python train.py --encoder_arch="vit" --model="masked image model" --dataset="drawn branching plants" --train_examples=145000 --image_size=48 --crop_scale_min=0.8 --horizontal_flip=false --translate=0.12 --rotation_deg=10 --method="mae" --mask_ratio=0.75 --loss="mse" --encoder_norm="layernorm" --encoder_norm_position="pre" --encoder_activation="squared_relu" --encoder_mlp_ratio=4 --encoder_head_dim=48 --encoder_fused_qkv=false --encoder_bias="all" --encoder_qk_norm=true --encoder_parallel_block=false --encoder_inner_norm=false --encoder_patch_size=[6, 6] --encoder_layers=12 --encoder_width=160 --encoder_positions="learned" --encoder_register_tokens=4 --decoder_width=192 --norm_pix_loss=false --decoder_layers=2 --init="torch_default" --residual_init="none" --optimizer="soap" --beta2=0.999 --lr=0.0023 --beta1=0.95 --shampoo_beta=0.999 --eps=1e-08 --precondition_frequency=16 --max_precond_dim=1024 --one_sided=false --adamw_lr_other_params=0.0024 --steps=5200 --batch_size=256 --epochs=9.2 --lr_schedule="cosine" --final_lr_fraction=0.1 --warmup_steps=260 --weight_decay=0.2 --adamw_weight_decay_other_params=0
Rows from block 10 of the encoder of a small masked image model, named by matrix and row number. Rows with one number belong to one neuron. Each number is 128 + 24 x the weight over its row's rms, rounded and kept within 0 to 255. All counts start at 0.
After each neuron's rows are labels from the 100 images, of 14848, where the neuron reaches its highest value: "top examples" is what is common among them; "peak on" is the class under the peak. Only what is clearly more common there than usual is listed. The data: drawn branching plants. In brackets: how many of the 100.
# fc1: MLP up (encoder.blocks.10.mlp.fc1.weight, 640x160), inputs 0-159
# fc2: MLP down (encoder.blocks.10.mlp.fc2.weight, 160x640, transposed), outputs 0-159

fc1.244 [148 112 122 122 146  84  93 122 125 128 148 136 135 117 139 135 134 168 137 111 128 140 123  61 180 109 116 105 137 137  84 152 125 161  97 131 151 176 130 150 125 145 110 161 116 131 150 105 123 103 131 124 110 112 161 145 117 147 123 144 106 108 120  98 168 160 142  85 150 134 109 136 142 176 143 105 109  69 141 138 151 126  81 132 176 113 124  74 136  82 149 115 111 142 137 134 121 143 129 107 109 130  96 159 190 157 126 137 124 105 103 111 105 114 141 154 125 163 169 109 103 132 102 139 141 133  98 103 131 109 155 127 138 115 156 132 125  93 163 117 159 149 103 107 130 143 170 139 193 124 140 100 152 156 148 122 123 127 161  95]
fc2.244 [134 150 121  99 134 108 151  81 155 155 129  95 107 138 144 147 124 118 139 118 103  94 151 163 152 149 119 166 125 112 171  87 130  95 162 147 124  90 130 133 142 113 138  94 112 133 105 142  91 134 142 121 142 135 133 111 109 127 138 142 149 130 167 141  92  92 100 148 110 106 178 141 170 124 149 137 117 132 140 125  81 118 140 118 115 189  96 152 106 143 122 125 157  79 135 142 116 102  95 117 161 105 196 107  66 115 152 148 124 135 125  93 165 126 130  94 134 142  94 121 139 152 125 129 114 140 120 145 127 119  84 115 155 144 103 126 127 127 148 118 133 138 151 138 144  99  98 166  73 186 146 134 122 105  97 109 142 145 101 163]
top examples: three-way forks (88); bare (65)
peak on: wood (37); foliage (30)

fc1.286 [175 125  94 140  61 116 149 150 143 104 113 139 159 130 116 151 115 167  90 109 123 155 130 103 103 119 133 134 136 111 143 130 130 147 131 118 101 195 141 141 129 139 146 132  94 128 157 162 131 114 139  67 128 134 111 109 112 133 131 141  86 108 137 142 132 145 132 147 138  98 158 141 151 126 117 125 119 103 162 129 164 160 180  82  71 132 123 133 158 125 169 123 102 146 127 150  94  88 120 109 114 129 120 125 140 165 109 168 103 142 129 145 124 144 133 117 138 102 114 117 144 119 106 131 100 106 142 146 130 122 134  83 135 128  96 107  84 102 166 125 136 116 135 146 162 186 162 135 108  73 147 128 167 132 172 169 104 129 143 105]
fc2.286 [ 65 156 113 115 140 137 159 121 111 129 148  91 132 154 124 169 140 131 164 115  93 117 123 137 128 149 189 123 137 158 177 115 116 158 141 159 126 146 154 134 114  58 118 150  80  89 130 103 141 113 145 139 136 116 129  96 150 134 170 104 129 143 135 137 108 116 120 104 141 114 129 149 105  88 162 109 109 147  96 122 158 106 124 114 112 194 141 139 124 138 136 122 120 120 147 125 121 140 143  86 175 121 167 118 102 161 131 162 120 179 157 127 139 115 161 107 120 139  92  86 113 132 127 125 160 124  88  90  93 125  92 168 136  99 119 128  83 137 135 130  92 127 144 146 107  89 143 171 135 140 128 148 125 133 124 143  98 120 105 126]
top examples: three-way forks (86); drooping (38)
peak on: wood (42)

fc1.400 [128  88 113 105 114  85 162 180  95 124 141 128 141 146  97 147 113 150 140 143 127 152 134  85 151 142 163 102 136 158 114 173 121 125 149 129 138 115 150 152 122  91 106 151 137 138 150 161 117 119 139 115  73 119 140 125 114 100 129 142 112 127 153 129 157 130 150 140 195 110  90 160 167 121 128 128 125  94 182 116 132 129 166 129  68 137 124  94 114 156 148 113 124 167 147 175 113 115 142 139  82 155 100 167 141 111 136 107 119 117 157 150 133 125 132 117  92 154 146 139 117 154 183 101 119 116  87 109 103  97 124 104 122 144 100 125 162  96 117 131 106 118 115 138 117 139  86 108 155 113 116 149 114  91 160 147 123 114 157  97]
fc2.400 [120 119 114 145 117 117 142 129 149 128 154 140 172 108 151 101 110 108 178 171 124 120 122 112 154 138 154 176 104 122  81 157 124 163 153 140 108 161 140 150 131 111 156 132 173 118 148 115 146  76 174 118  99  98 124 143 121 131 135 121 121 129 144 143 140 142 104 145 165 111 101 164 131 119 140 122 105 172  99 110 131 109 112 105 128 155 152 107 130 111 134  95 131  97 120  92 155  98 110 130  72 150 123 127 132 136 108  99  82  99 150 135 129 157 120 124 160 139 131 108 135 161 109  98 147  97  93 187 111 161 134  90 115 144 125  89 111 167 150 122 170 128 118  76 118 160 127 140 118 126 101 121 102  99 175 135 124 180 106 135]
top examples: three-way forks (100); leaning left (39)
peak on: wood (92)

fc1.206 [145 134  97 174  98 139 137 135 125 120 143 131 136  58 122 131 141 149 143 105  95  80 144 111 122 100 168 128 123  95 143 126 131 114  92 143 130 100  87  81 130 105 122 129 136 113 129 108 130 160 123 146 157 126 128 116  76 101 146 105 139 142 115 115 134 154  99 145 128 132 184 156 117 111 136 131 158 131 177 127 146 115 130 103 135 117 143 156  96 142 149 124 136  91 146 132 119  99 135  99 148 143 155 108  94 113 127 109 109 141 116 149 144  83 171 132 146 130 143 170 106 170  87 137 153 155 130 165 100 152 127 121 124 133 130  76 114 119 124 126  86 127 161 125 140 151 137 127  96 179 211 122 138 112 155 111 103 159  88 132]
fc2.206 [105 134  93  94 129 120 141 120 138 144  84 142 108 136 130 142  92 162 136 121 109 169 109  94 105 195 127 111 149 134 157 103 120 104 121 119 106 161 148 141 105 130 127  94  99 143 203 128 119  97 127 144 102 135 124 147 146 148 138 108  87 142 145 131 135 140 134 127 136  98 113 101 108 102 130 136 163 119 121 130 150 114 148  67 105 118 127 133 158 127 168 112  98 101 126 142 123 147 108 109 146 126 129 158 142 126 131  91 128 148 153 145  95 126 145 136 142 153 106 119 128 138 115  80 175  95 102 114 103 148 137 129 128  97 142 141 111  98 143 132 168  74 167 131 156 129 162 124 136  82 129 167 180 153 190 161 107 151 103 105]
top examples: three-way forks (86); narrow (85)
peak on: foliage (58)

fc1.529 [148 141  80 153 130 145 128 120  97 135  74 112 119 165 107 168  91 141 141 134 132 127 181 157 142 105 134 116 134 101 146 142 136 141 107 116 108 137 117 101 125 135 122  81 148 130 117 112 131 172 124  98 157 130 113 138 102 140 140 178 113 161 129 148 129 131 141 129 127 118 134 131 159 113 131 135 107  75 110 134 167 151  90 127 149 109 128 105 120 130 100 139 158 124 142 103 114 115 125 151 144 118 139 187 128 104 161 156 130  89 130 102 149 119 151 103  88 198 110 176 127 138 148 140 156 150  88 142 123 107 113  87  80 118 121 142 105 129 146  47 103 104  97 128 154 147  81 156 131 139 131 125 151 145 114 108 154 149 119 104]
fc2.529 [119 118 132  98 136 131 124  89 138 141 149 118 141 105 137 139 148 122 147 115 150 123 143 101 169 152 135 144 174 145 156  82  87 151 149 162 124 160 153 133 105 123 166 153  75 126 134 167 143 132 131 132 131 106 120 111 129 140 104 155 114 116 160 114 125 131 123 125 110 139 149 134 111 178 100 113 155 124 125 163 126 117 135 134 141 177 116 143 147 124 171 101 125 173 148 128 132 144  74  71 125 144 120 159 132 145 167 158 119 169  90 168 105 118 106 129 132  65 128  94 134 110 107 131 122 152  99  89 107 161 116 137 102 130 112 146 131 127 107 150 122 116 130 118 108 119 164 121  49 158 109 127  98 172 137 125 108  88 126  84]
top examples: three-way forks (86); bare (44); leaning right (43)
peak on: wood (69)

fc1.510 [173 107 124 132  98 142 104 111 136 140  72 150 118 109 111 130 147 116  88 142 161 134 145 107 115 115 121 131 170 106 143 157  97 126 126 103  98 122 118 105  96 140 169 114 169 149 140 118 188 134 109 172  95  99  93 155 125 140 132 123 108 145  84 156 127 135  88 129 159 134 123 119 144 115  87 126 134  89 106 177 126 129 180 103 134 104 149 174 131 145 124 133 154 118 134 136 141 162 159 155 141 134 100 135  65 114 178 144 133 116 119 137 135 170 135  96  88 117  88 145 164  66 122 156 135 152 143 154 131 141 148 119 160 119 152 151  90 109 102 121 135 132 110 138 144 119 129 134 129 110 108  97 124  87 112 123 137 101 128 119]
fc2.510 [112 145 101  92 109 120 137 114 152 130 149 139 150 135 138 135 109 121 152 143  92 157  77 138 164 140 167 138 116 135 169 148 114 179 135 137 117  92 142 136 158  84 111 112 131 109  77 106  90 170 158 126 109 156 139 120 114 135 109 125 117 137 127 154  77 107 149 124  97  77 111 106 123 116 134  90 145 151 105  90 144 154  79 140 126 155 133 113 126 151 156 136 169 180  97  98 133 129 135 136 121 116 149 139 135 125  99 136  74 137 194  79 150 118  77 135 151 145 130  77 106 142 138  99  99 117 155 115 174 109 102 107 118 128 118 143 151 140 141 125 136 134 145 149 126 140 105 156 114 142 158 132 139 154 119 158 151 135 127 106]
top examples: two-way forks (69); night (66); autumn leaves (38)
peak on: ground (87)

fc1.19 [118  96 130 122 115  87 103 138 135  92 118 148 149 149 108 139 100 105 162 138  99 115 137 118 141 116 126 135 119  96 125 119 132 106 123 158  84 107 125  84 150 130 124 121 167 133 125 188 147 153 148  84 178 143 139 104 104 166 137 154 137  99 102 171  86 103  86 133 121 174 110 144 107 120 103 120 127 104 118 144 172 150 158 120 114 111 123 105 115 175 151 123 125 112 151 125 130  89 128 153 146 121  87 115 121  96 168 133  85 156 139 173 121 128 108 128 145 144 143  82 115 151 153 106 120 141  93 136 144 124  58 149 191 163 111 131 118 180 134 143 149 128 105 110 138 149 155 144 133 147 146 126 139 144 115 147  91 129 120 129]
fc2.19 [103  72 148 112 133 125 160 139 124 101 145 125 135  92 120 145 130 151 157 166 208 163 151 154 133 107 127 145 156 136 132 145 146 106 140 105 116 135  90 115 136 165  90 103  85 139 113 158 175 129  91 120 147 107 149 131  75 116 136 147 112 146 124  94 147 136 114 126 124 176 155 148 148  96  73 151 112 107 102 166 130 112 133 140 152 137 122 150 110 113 151 100 115 165 161 107 147 163  95 137 110 136 114 112 150  98 124 171 140 138 140 120 152  97 134 111 124 150 150 167 115  80 116 141 156 104 112 138 162 129 135 130 104 144 115 110 134  99 123 124 106  97 117 160  96  92  88 148 106 103 145 132 102 133 116 119  88 155 117 101]
top examples: three-way forks (95); night (63); narrow (51)
peak on: foliage (90)

fc1.502 [147 154 153  94 123 132 139 145 133  68  95 152 115  79 150 129 122 118 160 106 177 191 154 126 108 115 105 131 115 125 123 102 106 120 143 148 147 124 170 114  99  99 145 127 124 113 126 168 165  66 117 126 157 143 144 124 114 141 157 101 154 134 125 111 185 119 123 147 134 121 106 137 129 139 172 117 115 133 166 130 115 146 137 117  66 142 162  80  88 138 177 144 124 131 134 178 147 115 141 119 117 156  95 127 129 135 101 120  88 110 126 143 151 105 161 110 105 125 135  95 158 112 144 160 132 113  94 144 143  99 138 137 131 137 122 156 110 167 156 167 154 111 148  90 133 154 131 146 141  91 121 110 117 131  77 128 113 125 127 103]
fc2.502 [121 100  74 158 126 117 126 117 150 136 144  84 130  96 104 173 126 125 143 128  61 132 134 142 105 139 106 123 142 116 153 148 138 101 133 114 115 122  89 141 140 105  74 116 150 173 167  89  84 139 153 112 134 124 129 144 110 159 122 147 160 137 129 139 122 169 118 139 123 132 168 109 130 115 111 111 116 101 111  93 133 157 112 148 120 157 105 162 158 111  88 126 132 137 169  94 115 161 146 155 138 111 133 150 139 143 103 150 126  94 128  81  98 138 157 132 116  72 115 147 133 134 149  76 137 131 149 108  91 139  81 167 156 106  91  88 132 106 149 101 125 142 116 118 168 162 152 132 138 138 121 138 102 151 153 149 122 118 113  80]
top examples: three-way forks (89); bare (73); leaning left (57)
peak on: wood (94)